Weights of a small self-supervised image encoder: widths [48, 96, 192].
Rows from block 5 of a small self-supervised image encoder, named by matrix and row number. Rows with one number belong to one channel. Each number is 128 + 32 x the weight over its row's rms, rounded and kept within 0 to 255. All counts start at 0. Numbers have three digits each.
After each channel's rows are labels from the 100 images, of 14848, where the channel reaches its highest value: "peak on" is the class under the peak; "peak at" is the part of the image that holds the peak. Only what is clearly more common there than usual is listed. The data: patchworks of several textures. In brackets: how many of the 100, against the usual share in percent.
# convs0: first 3x3 conv (model.blocks.5.convs.0.weight, 96x96x3x3, each kernel summed), inputs 0-95
# convs1: second 3x3 conv (model.blocks.5.convs.1.weight, 96x96x3x3, transposed, each kernel summed), outputs 0-95

convs0.71:118138150176134119073173113078177155100061159081126132116124150078135159094146120104133147140118094106151036122116127180135157103115077117139103177123110125137120187188147164114104079134091109125083138081147133175128127180135085135175105163134120118109128135140101173137092025129166128098
convs1.71:128088092090145123095078071142066124137103164101145125169144119186086130108122127126105093109082098137050064112112160104146128107066161160093132102134125121111087095102137094112155000107136112106078141126109126102154122154139078092060143109123103109126154142123135088126126119131112142143
peak on: rays (52 vs 3)
peak at: top left (59 vs 9.8)

convs0.37:169094126138147111107151140094110167082089146054143126154079103171125086111161121112132150137091114060046102135105155133116063069138108154160149132106160024133144155138100120145123126122158143105138105146141150219104104113139115127169108094148118102147131153068134090111145108093115200120
convs1.37:124131089105111122105147113164105166100097102148146131132091176203131136112091185090125178192137134139195126152152133171149134114084176128112105115091104225123129143176096069117181142097116196164080091137138101182146131130164104115100132166123135136165143146191116191137150149124123144113
peak on: plaid (29 vs 3)
peak at: centre (45 vs 14.1)

convs0.86:139083153097074099117124086141115172157128132093115206119168162140149163111167138111136095181197173165119166137159149139113077018148130091089130094176139133114122097198114135105128098114142147063098092110148133174154099173096126129152094161143118161137090139136073123114138121090123098130
convs1.86:186089105067136175132071116088101083082116099096145064104201149128107101138142094146099143135105092144087109116125162155121095114111125128147090185166080145137126134065158124125129169174095110105083116140136109137113133097049108123088092108125195109089185087126086118152124111164076116104
peak on: diamond (26 vs 3.1)
peak at: top right (30 vs 9.8)

convs0.12:179166085084101169124097131120124079108145148123117075147091081154097148105141094188132141129076135152114115129154155105070173083119133135141165122171136132105042078141100133085129114062109142121107143143118139159141121129140095181115128132141115091133132142106129082150113172143244131048
convs1.12:062109104139131150164126132144124183177126155119117098161121090193122206095149149137121114074132151071151140128165108149154131138077116173097123118193112161155172192134136118161098130092119181155110100144112082186078168149142125074153149131149162153173114187118126161149139109140207127118
peak on: rays (100 vs 3)
peak at: centre (81 vs 14.1)

convs0.20:152124130126137120124118133106136126157136119115119159126138112119159093122116144144123097121097073127117113114081129122124129116122140153131077167085124179120138108123113130154125128136135210112110112124102107120134127138125120255093107141107096125154016127112181124098143109242064100101
convs1.20:091139163113133149138141146161110100111130137120141132144138139160084119121131172129123141144133132210102167126192172125128113143144118117085255166086148085130162128114140138110154100143107079124135151146134123130141126108154150042224067143129176151136163114131101093103106098101097138197
peak on: spiral (63 vs 3.2); rings (35 vs 3.1)
peak at: centre (48 vs 14.1); top centre (46 vs 11.7)

convs0.32:099131163107126114111121113127119139151083080094140112071110121078154142173104160185160090091118065103140090158175153149159099079152128190120143181172125138112090086124095153173159053163101136087097121097150150095138112119113087142127142164140162102155164152076134118087156104143210074102
convs1.32:065115074083164133140110167144059128097119123094100148096129140121067201103119119114114099142117117181090089124099077092132076154103133108071129102087135163124122157153172101098062120106104097105100071131080130166050076119147112114153148114109114177133091131107122081133124139138092186143
peak on: crosshatched (30 vs 2.9)
peak at: centre (40 vs 14.1)

convs0.68:075128069080154105089120150181077101143118196136078191089079156138090181117140113154126169138083110149151119109088170156136149111118141132135125128104090211124048107099148096137143131119158122120140159134163095088130113101096134155160082084141103085129108175148111123142109114130215133162
convs1.68:132138110084107100142111113167126132108138120107110140148125131132153106139104153090129115112092124126134111134188071153127145123139108120132205115159082153126194169107210121127096136180123111119123104124140150161158132139138168047191212138148084173142077069152118125119032163184133148104
peak on: rings (88 vs 3.1)
peak at: centre (91 vs 14.1)

convs0.40:139077118121107181140141088099126113102097065114109139120099106113139109088121084072149117035137104098132115084135145136101132107123134082156142160144128122175131124095089109071169097129075192152140073144149136124142129139139123162182146146123161124160199097095153122093155071165027150133
convs1.40:144118143110093116124125128156125102114134075107135140110131000084105187124150130106134085129093104213143102106139187115137105095101129110086119103143135132132058153085164106127119102145110098133110109174115155085144143052112117136067073091087109144099121176105082098111143130116103128170
peak on: spiral (47 vs 3.2)
peak at: bottom right (26 vs 9.8)

convs0.50:140190145086141133076122102135116140128107106070162087101157137092143109119117178157078133117061122137113108138142155133139112109122110138123180169157116223119154180082107113127190131140157085092163113134163142185090129174074117187095113155099141155109106148124133030112144120127163178144
convs1.50:104073093104143141093161121146121062099139122138116061114186133079151145109080070182107143101112099149114125101158118153124070095086109034122173138122088153141142122129169098121091095156048132107099151142148148128113120124077074139138113113123162192118118093092060174118114135120109103143
peak on: bubbly (44 vs 3); rings (28 vs 3.1)
peak at: centre (36 vs 14.1)

convs0.83:121112065117090121109126113115123120151090130127143103122099109111117071098162124149186141126109139121144124111156143116119088122100189124170209183089139131116089101064160139107163102164138038105126110145100112174104126126152116216149081112109118100134195134139174119114112107156057086065
convs1.83:100098157121122146146108168128122130100104107109140141156178110126147115108105194111107144131122110071142117164164128124164140130116172145097188111109142096140138179119107128109129105090075123167097189145125135114115153095152125105149110127105110234123095092140087097200146138145189220223
peak on: rings (55 vs 3.1); spiral (41 vs 3.2)
peak at: centre (61 vs 14.1)

convs0.22:148083145128092177167119145102088145141145128128132151127120166125136156003170128155104123103110109111105100086116159132023124112121081151101164140171159128118087153105100119013108156117118133181105062161085141151137120135118125139173119167179146122150127123117109124091136122157123121109
convs1.22:161147156129102133103130118053128161107151124089141147083105067129134098097034144106132142137097137112101102144173116092103160099110153112121049136134126093143080132156125153107093117166124106088126141168106162078071232180136125124111093088164124145119212124110138111154127098124154108173
peak on: cloudy (36 vs 3.1); rings (34 vs 3.1)
peak at: bottom left (29 vs 9.8)

convs0.60:058142175120127144118142126082109078101172132113173078143129127123089186113149106150156083189099153098152115085104164158104127127146127102096156123143171244094100152125166130130059148044180100090113143132139098107145096167108119107110108119193093130110138101140141127089125097127138100125
convs1.60:109108130120145137127141142086097190132117110141105128151115141114193151124140158151080114095137105119084120158146105124140102139130129084088058091196089070115154116168103119102176111093054134122153117133100068155097128141165106146115126132104000093133128128104103067122078110129101092108
peak on: rays (37 vs 3)
peak at: bottom right (42 vs 9.8)

convs0.17:131069137099174098144175129178090168080123108100130074114171127109124158156144140121138174076116138157092094113175165142125103067097111162134132134162193099145145150133128140114117080118061057115097139164120127109144104139156087140133109108122121147160067133097205070082137096162147149198
convs1.17:114151101129114079095123144067141098133106071147108118135079094114103153121091110119105110137134120126034143137120115173167122100138137119112116140114101152018080191109115126095119157112138136160119192089104109133073107117088116137158094134091114090061112138145086123080074121140088188080
peak on: spiral (26 vs 3.2)
peak at: centre (39 vs 14.1)

convs0.84:129084106114089137126153119175122160142133113144152173115060151085170095119094160125051152117143134106150116125110129150122112120132105124150106136137136121106107149130114122114121102159146096128109153124138090173129125118114121187105092088117175136083133186101002086158130162245100119194
convs1.84:081131100156136108132147132088173118114123143102112131133142058128080134122111082089145120119130129070110133146140129130134128101115144099156225131103093112106111118107182098181143133092115098124129111139094122105142142122123123134121115167082089170133079083109157114071183116085255096093
peak on: rays (100 vs 3)
peak at: centre (49 vs 14.1); middle left (35 vs 11.7)